{
  "model": "image classifier",
  "train_examples": 122500,
  "image_size": 24,
  "arch": "resnet",
  "activation": "mish",
  "lr": 0.0011,
  "batch_size": 512,
  "decay_fraction": 0.4
}
Rows from block 9, named by matrix and row number. Rows with one number belong to one channel. Each number is 200 + 40 x the weight over its row's rms, rounded and kept within 0 to 999. All counts start at 0. After the name is the row's rms in percent of the matrix's.
# convs0: first 3x3 conv (model.blocks.9.convs.0.weight, 96x96x3x3), inputs 11-21, a 3x3 kernel for each
# convs1: second 3x3 conv (model.blocks.9.convs.1.weight, 96x96x3x3, transposed), outputs 11-21, a 3x3 kernel for each
convs0.25,101,217,199,214,232,184,253,251,135,182,153,148,211,225,186,207,234,246,154,205,220,245,200,118,196,177,119,208,226,174,179,52,152,210,142,185,267,237,115,132,233,255,209,207,217,215,232,253,164,165,219,274,231,222,227,249,209,229,189,193,213,183,95,170,144,195,158,192,211,150,229,229,173,187,173,184,166,176,229,252,234,223,219,176,224,254,231,202,207,219,127,207,274,243,149,192,199,167,106,143
convs1.25,105,115,209,233,240,234,200,236,205,200,116,183,176,159,130,181,185,157,153,227,184,183,135,158,202,245,210,233,212,165,144,255,217,195,159,178,279,188,226,183,205,270,252,225,218,255,170,182,212,227,207,271,208,201,284,139,119,141,215,178,195,232,218,216,181,238,176,149,216,190,181,194,225,195,237,211,234,195,216,229,252,218,142,212,211,217,200,182,211,250,258,104,178,210,224,244,290,216,197,238
convs0.26,095,269,186,223,126,194,168,164,148,173,196,156,175,144,217,142,198,137,176,238,264,220,166,199,191,155,160,190,178,176,189,244,251,207,125,180,198,215,224,176,211,151,186,272,166,221,260,206,194,139,157,169,237,203,172,244,236,139,224,235,237,211,224,210,232,227,210,204,142,206,204,164,178,159,200,207,205,193,172,165,127,166,211,173,223,187,208,161,154,182,211,149,158,212,171,207,146,127,239,241
convs1.26,097,182,158,224,250,232,189,239,238,226,263,257,236,226,206,181,220,216,176,138,112,171,151,207,194,201,230,233,200,174,123,162,220,230,142,126,208,182,205,245,159,228,218,199,253,205,168,190,123,206,257,213,186,209,188,180,150,110,254,213,221,212,199,233,224,186,161,283,201,173,160,221,156,196,252,199,236,246,257,148,219,190,242,223,133,237,233,175,94,181,207,253,256,191,242,193,233,266,202,124
convs0.27,093,165,226,167,180,223,174,212,202,201,178,207,215,187,122,182,231,228,206,173,159,174,46,221,248,187,212,245,235,210,186,122,150,156,220,221,251,194,204,189,194,186,179,249,222,114,198,178,219,211,257,235,176,232,213,125,110,200,217,162,202,230,184,148,185,149,205,244,167,234,214,221,225,58,158,218,182,181,176,255,227,146,203,211,157,209,169,153,211,233,226,174,226,255,161,199,156,178,209,216
convs1.27,088,272,235,146,267,215,192,191,177,297,147,211,235,149,223,247,250,254,239,208,151,193,219,219,202,188,190,238,207,228,246,203,141,148,208,246,223,149,187,189,159,197,182,133,230,132,198,244,181,205,263,108,119,209,160,159,151,198,146,176,189,153,90,186,233,215,183,223,110,134,115,139,173,140,219,209,242,192,193,246,202,218,233,180,161,220,212,179,179,176,204,266,251,212,217,204,194,106,199,181
convs0.28,099,188,181,225,245,182,189,219,162,220,271,172,129,217,223,205,218,202,217,226,167,156,255,143,165,222,184,184,124,153,206,166,191,113,167,182,156,270,245,92,169,238,125,149,219,144,171,184,173,230,201,191,156,181,213,199,166,231,241,231,238,254,265,139,138,218,164,109,242,224,195,241,262,221,120,198,154,136,164,199,159,166,162,158,207,242,133,239,235,182,184,182,203,194,182,192,182,222,203,199
convs1.28,099,224,201,167,226,227,241,208,168,176,187,192,177,178,153,214,225,225,233,226,200,198,215,213,256,209,221,211,220,183,178,212,244,245,243,173,209,255,233,173,189,226,218,143,225,250,192,202,220,205,158,188,254,215,158,177,241,257,170,216,272,126,192,184,187,218,162,160,196,199,197,179,217,162,155,263,254,185,217,217,177,227,70,215,186,113,193,265,229,182,243,225,235,191,224,196,161,208,178,274
convs0.29,101,77,205,219,102,221,228,249,264,195,188,187,187,166,139,161,96,197,212,107,242,168,131,213,188,187,234,122,197,217,227,137,214,266,141,211,210,247,152,207,207,221,176,222,237,130,202,145,255,198,159,281,216,183,276,161,173,191,196,180,180,113,188,151,185,164,235,181,184,228,145,138,233,196,206,227,193,240,206,156,200,151,245,257,194,230,158,211,223,190,191,271,198,223,231,235,189,183,187,149
convs1.29,101,221,232,234,224,220,252,177,244,211,208,148,143,223,120,165,231,188,232,170,244,257,218,214,230,196,180,168,262,256,102,224,254,242,199,220,240,150,242,205,162,186,177,208,182,211,211,215,193,143,166,123,132,174,162,180,237,214,197,201,178,203,165,96,160,220,153,223,179,231,162,149,235,154,187,190,191,174,114,207,153,144,304,264,171,200,189,137,43,64,138,183,158,114,209,201,145,152,147,212
convs0.30,100,244,243,138,202,273,158,182,217,180,249,202,246,250,239,203,208,207,199,123,198,172,81,141,169,207,221,185,156,165,165,180,110,133,219,200,150,185,217,148,201,185,161,236,274,226,210,182,184,239,195,199,224,144,211,249,237,199,154,243,249,218,204,244,229,193,149,251,187,137,210,147,124,168,203,218,211,272,242,269,231,239,185,212,256,195,247,221,200,309,219,203,198,279,152,181,182,194,176,149
convs1.30,103,158,151,226,147,203,205,175,238,254,212,268,207,145,199,221,166,152,199,269,220,219,262,231,209,175,229,167,234,227,236,263,230,183,254,198,187,183,177,178,151,172,229,192,168,209,214,190,185,207,178,121,184,135,201,221,193,170,195,166,160,170,163,160,229,263,240,162,210,186,199,137,146,201,206,233,235,227,180,218,220,107,195,228,198,229,216,160,248,220,123,144,216,185,205,208,202,205,211,192
convs0.31,095,242,240,206,151,199,143,210,215,215,102,173,207,94,201,207,193,177,160,215,188,189,259,163,223,242,196,183,204,200,210,208,217,229,213,195,185,158,103,228,256,51,162,178,131,263,243,177,168,231,234,148,229,206,219,152,177,180,130,118,171,194,195,174,192,145,227,194,148,206,173,177,169,226,236,232,167,226,174,195,266,257,228,241,212,157,172,223,259,178,237,292,236,206,183,219,175,159,203,129
convs1.31,092,176,198,262,145,103,123,56,158,169,153,178,243,204,202,236,196,160,224,189,182,180,157,156,175,196,201,209,184,219,189,102,221,259,118,110,208,169,169,223,150,199,261,144,183,193,217,170,151,227,223,178,184,246,211,248,225,161,258,267,172,172,199,220,153,123,235,218,148,222,211,195,246,182,159,207,145,110,166,224,194,168,192,164,181,203,259,261,127,210,200,117,144,197,186,199,291,243,165,189
convs0.32,098,145,249,182,231,178,184,212,143,176,281,224,197,232,245,173,162,248,224,175,180,181,189,162,195,238,159,244,216,170,199,245,201,215,174,190,211,137,206,200,173,193,257,228,223,160,91,174,188,249,217,118,169,197,243,180,253,280,178,153,178,182,232,164,216,188,223,162,153,222,199,240,253,235,226,189,184,237,230,208,274,207,172,167,190,109,233,196,186,94,239,212,212,217,152,269,178,204,241,214
convs1.32,096,174,172,251,183,107,222,232,211,257,192,200,174,206,174,143,238,208,206,221,217,228,199,179,242,176,226,242,270,178,204,179,144,241,246,190,178,145,189,191,192,117,161,238,210,217,221,165,302,225,164,221,202,175,222,219,213,214,175,217,170,229,216,191,212,190,197,212,275,203,226,218,227,193,257,259,150,129,192,203,155,186,247,247,160,185,206,181,223,167,166,149,185,233,172,241,185,171,192,208
convs0.33,103,164,193,191,227,213,233,269,232,214,214,174,163,172,145,125,154,206,209,175,203,208,172,174,237,202,193,181,211,223,213,160,167,196,229,146,165,212,257,212,197,184,165,218,106,225,242,187,167,270,177,217,258,118,75,118,193,149,107,198,224,178,180,227,241,210,157,197,160,142,185,136,173,269,259,173,244,180,156,220,191,190,208,174,204,219,261,170,273,285,253,258,212,241,170,169,171,201,196,155
convs1.33,097,175,205,168,203,195,161,155,205,185,229,186,107,200,224,147,175,193,208,211,166,169,238,247,194,212,236,211,155,228,196,191,276,130,271,210,103,162,136,195,184,215,213,205,202,129,263,236,195,224,234,163,192,158,194,179,139,178,234,252,235,223,214,191,236,181,181,251,229,245,244,243,234,234,262,130,191,232,219,143,207,189,243,242,260,243,195,207,239,215,154,185,165,148,263,221,202,175,175,86
convs0.34,099,226,250,229,237,265,242,256,193,217,217,264,221,204,211,141,180,214,231,189,198,207,198,245,219,246,212,162,211,203,164,217,115,137,103,158,195,190,157,221,204,233,203,176,178,194,286,220,154,179,173,134,180,234,220,210,149,184,99,154,224,213,249,257,143,175,202,172,178,179,253,245,191,261,236,164,192,190,176,214,191,196,244,221,259,170,254,184,200,209,277,175,155,233,181,171,207,232,142,129
convs1.34,098,185,125,174,193,201,114,189,211,215,227,215,174,206,201,167,223,232,200,181,143,149,278,237,190,211,197,187,223,155,228,170,119,209,190,146,181,196,95,170,217,127,250,292,196,193,184,170,182,256,265,183,228,221,261,221,165,127,220,202,149,195,229,231,239,226,184,230,248,199,239,238,215,217,295,225,205,221,211,188,179,215,214,244,225,227,226,231,251,221,242,154,230,238,141,186,185,243,223,241
convs0.35,105,218,213,213,198,227,226,174,139,197,235,194,181,250,230,183,185,132,58,175,227,192,132,187,168,174,170,249,222,216,216,303,200,164,226,174,192,206,195,190,207,240,283,165,175,190,258,257,251,221,219,165,122,145,148,198,215,233,211,195,187,47,92,156,150,162,153,184,136,151,192,199,178,177,145,190,212,183,197,149,186,259,210,156,150,225,161,184,275,199,224,211,166,188,183,159,126,233,194,223
convs1.35,110,196,144,188,251,252,218,212,257,206,173,171,219,247,230,252,260,253,213,245,219,110,196,201,149,244,258,188,209,208,169,219,248,153,166,239,207,130,82,149,194,179,163,232,213,214,153,163,254,188,176,203,212,178,143,290,290,186,205,233,219,263,279,242,208,237,267,167,196,268,196,221,261,208,219,244,167,183,225,141,125,187,148,161,209,124,214,237,193,216,220,127,129,222,158,161,204,221,230,200
convs0.36,103,133,156,214,237,201,153,241,248,138,190,130,126,169,258,200,150,228,215,239,187,221,234,173,171,151,162,207,218,249,246,197,221,219,137,182,161,253,220,195,214,224,181,199,169,189,142,198,233,210,194,232,245,230,244,182,227,234,202,202,230,227,201,144,143,111,117,211,176,240,287,163,219,181,185,175,172,202,142,171,207,198,176,186,229,230,178,138,276,215,181,241,191,203,129,197,221,103,192,247
convs1.36,102,252,269,252,189,193,231,253,202,161,134,193,238,154,137,192,177,214,217,285,221,192,145,164,237,170,195,231,222,267,155,136,246,134,215,249,185,196,125,181,164,219,188,192,273,193,129,172,188,190,198,179,217,169,187,249,267,292,196,144,156,166,157,170,213,163,232,212,189,197,231,175,162,214,210,227,227,172,171,205,169,178,163,225,244,258,199,232,266,145,165,217,171,175,253,209,154,183,184,217
convs0.37,102,144,169,185,177,175,56,234,236,189,223,159,118,233,248,134,148,243,180,201,103,232,243,185,222,213,217,213,131,141,210,204,172,266,170,200,179,202,177,206,152,223,236,161,245,211,184,231,176,165,245,171,208,160,165,154,150,264,220,162,247,272,244,210,157,256,137,201,203,170,193,125,194,188,207,245,169,164,245,210,190,107,273,149,214,210,191,92,187,162,254,216,221,144,232,129,198,195,114,184
convs1.37,103,238,226,241,181,177,149,157,211,137,224,139,167,218,149,209,216,176,197,177,265,274,212,241,268,172,150,118,215,224,184,192,242,141,166,220,144,189,226,187,221,218,175,199,164,202,237,222,147,210,268,110,139,232,153,172,201,254,170,179,228,176,152,190,131,197,154,186,237,246,246,189,210,202,189,188,187,211,139,240,246,208,233,223,163,153,176,197,155,168,196,209,228,143,204,206,244,197,228,266
convs0.38,099,209,182,177,77,201,236,140,144,203,104,203,5,215,250,205,216,190,215,249,216,231,182,134,180,225,173,226,203,208,195,181,233,162,183,218,196,228,104,129,263,134,136,238,225,114,212,232,162,119,229,157,132,131,171,239,141,221,239,184,139,198,119,166,191,265,215,216,193,201,212,202,161,167,131,230,199,133,255,166,151,169,177,176,141,225,176,231,236,222,185,214,239,186,165,162,253,229,152,220
convs1.38,096,250,189,210,267,198,132,112,170,181,143,226,227,166,172,222,219,233,170,202,183,179,154,217,207,224,195,245,228,174,184,246,226,203,266,219,189,216,273,206,164,220,243,163,163,226,130,194,156,212,222,141,205,224,218,206,193,190,214,195,206,254,154,215,193,277,237,209,219,180,199,156,100,236,235,161,210,166,178,232,133,143,150,204,221,211,196,191,210,219,201,175,240,239,213,206,216,159,161,182
convs0.39,098,203,220,247,206,242,127,291,240,163,193,215,185,183,190,55,231,131,142,197,248,200,185,217,216,208,203,224,184,148,176,140,71,189,178,223,176,198,182,204,200,264,213,166,229,219,136,207,189,183,188,219,270,151,161,153,208,229,190,173,229,172,108,197,138,213,206,203,230,226,216,204,156,197,216,260,188,186,253,194,180,218,193,190,160,145,206,125,202,240,175,231,283,201,184,174,164,246,87,184
convs1.39,100,190,172,228,181,162,178,191,166,111,235,213,179,177,194,191,217,226,175,178,191,218,216,252,208,274,296,156,195,208,236,215,219,227,211,165,224,239,194,199,254,179,212,204,182,213,210,202,240,215,188,214,167,173,207,148,172,163,232,169,159,238,144,196,207,119,141,146,219,199,208,239,189,223,187,134,176,150,187,214,236,162,250,246,202,116,147,171,236,118,217,242,179,208,178,167,146,167,183,183
convs0.40,099,273,216,157,208,196,163,151,197,244,201,198,183,189,128,133,214,137,129,207,221,244,164,218,155,195,254,237,206,186,205,159,217,225,179,224,253,161,251,194,176,221,176,234,195,97,233,175,152,239,254,185,195,156,279,179,157,165,179,197,174,103,72,40,266,245,305,257,192,145,109,188,190,200,236,257,214,219,222,174,132,113,171,136,184,245,195,166,208,216,235,193,196,144,227,173,214,191,244,240
convs1.40,090,174,207,199,146,217,223,200,210,229,223,187,165,193,248,186,201,246,280,206,155,200,165,180,193,176,168,198,214,222,230,148,253,232,64,235,253,213,209,147,187,199,191,212,197,213,231,170,200,149,218,199,165,153,249,255,159,157,221,254,260,107,222,250,115,103,197,212,200,192,187,264,151,160,273,187,233,221,203,197,218,265,201,144,158,211,261,213,233,223,201,237,205,203,212,123,242,125,195,114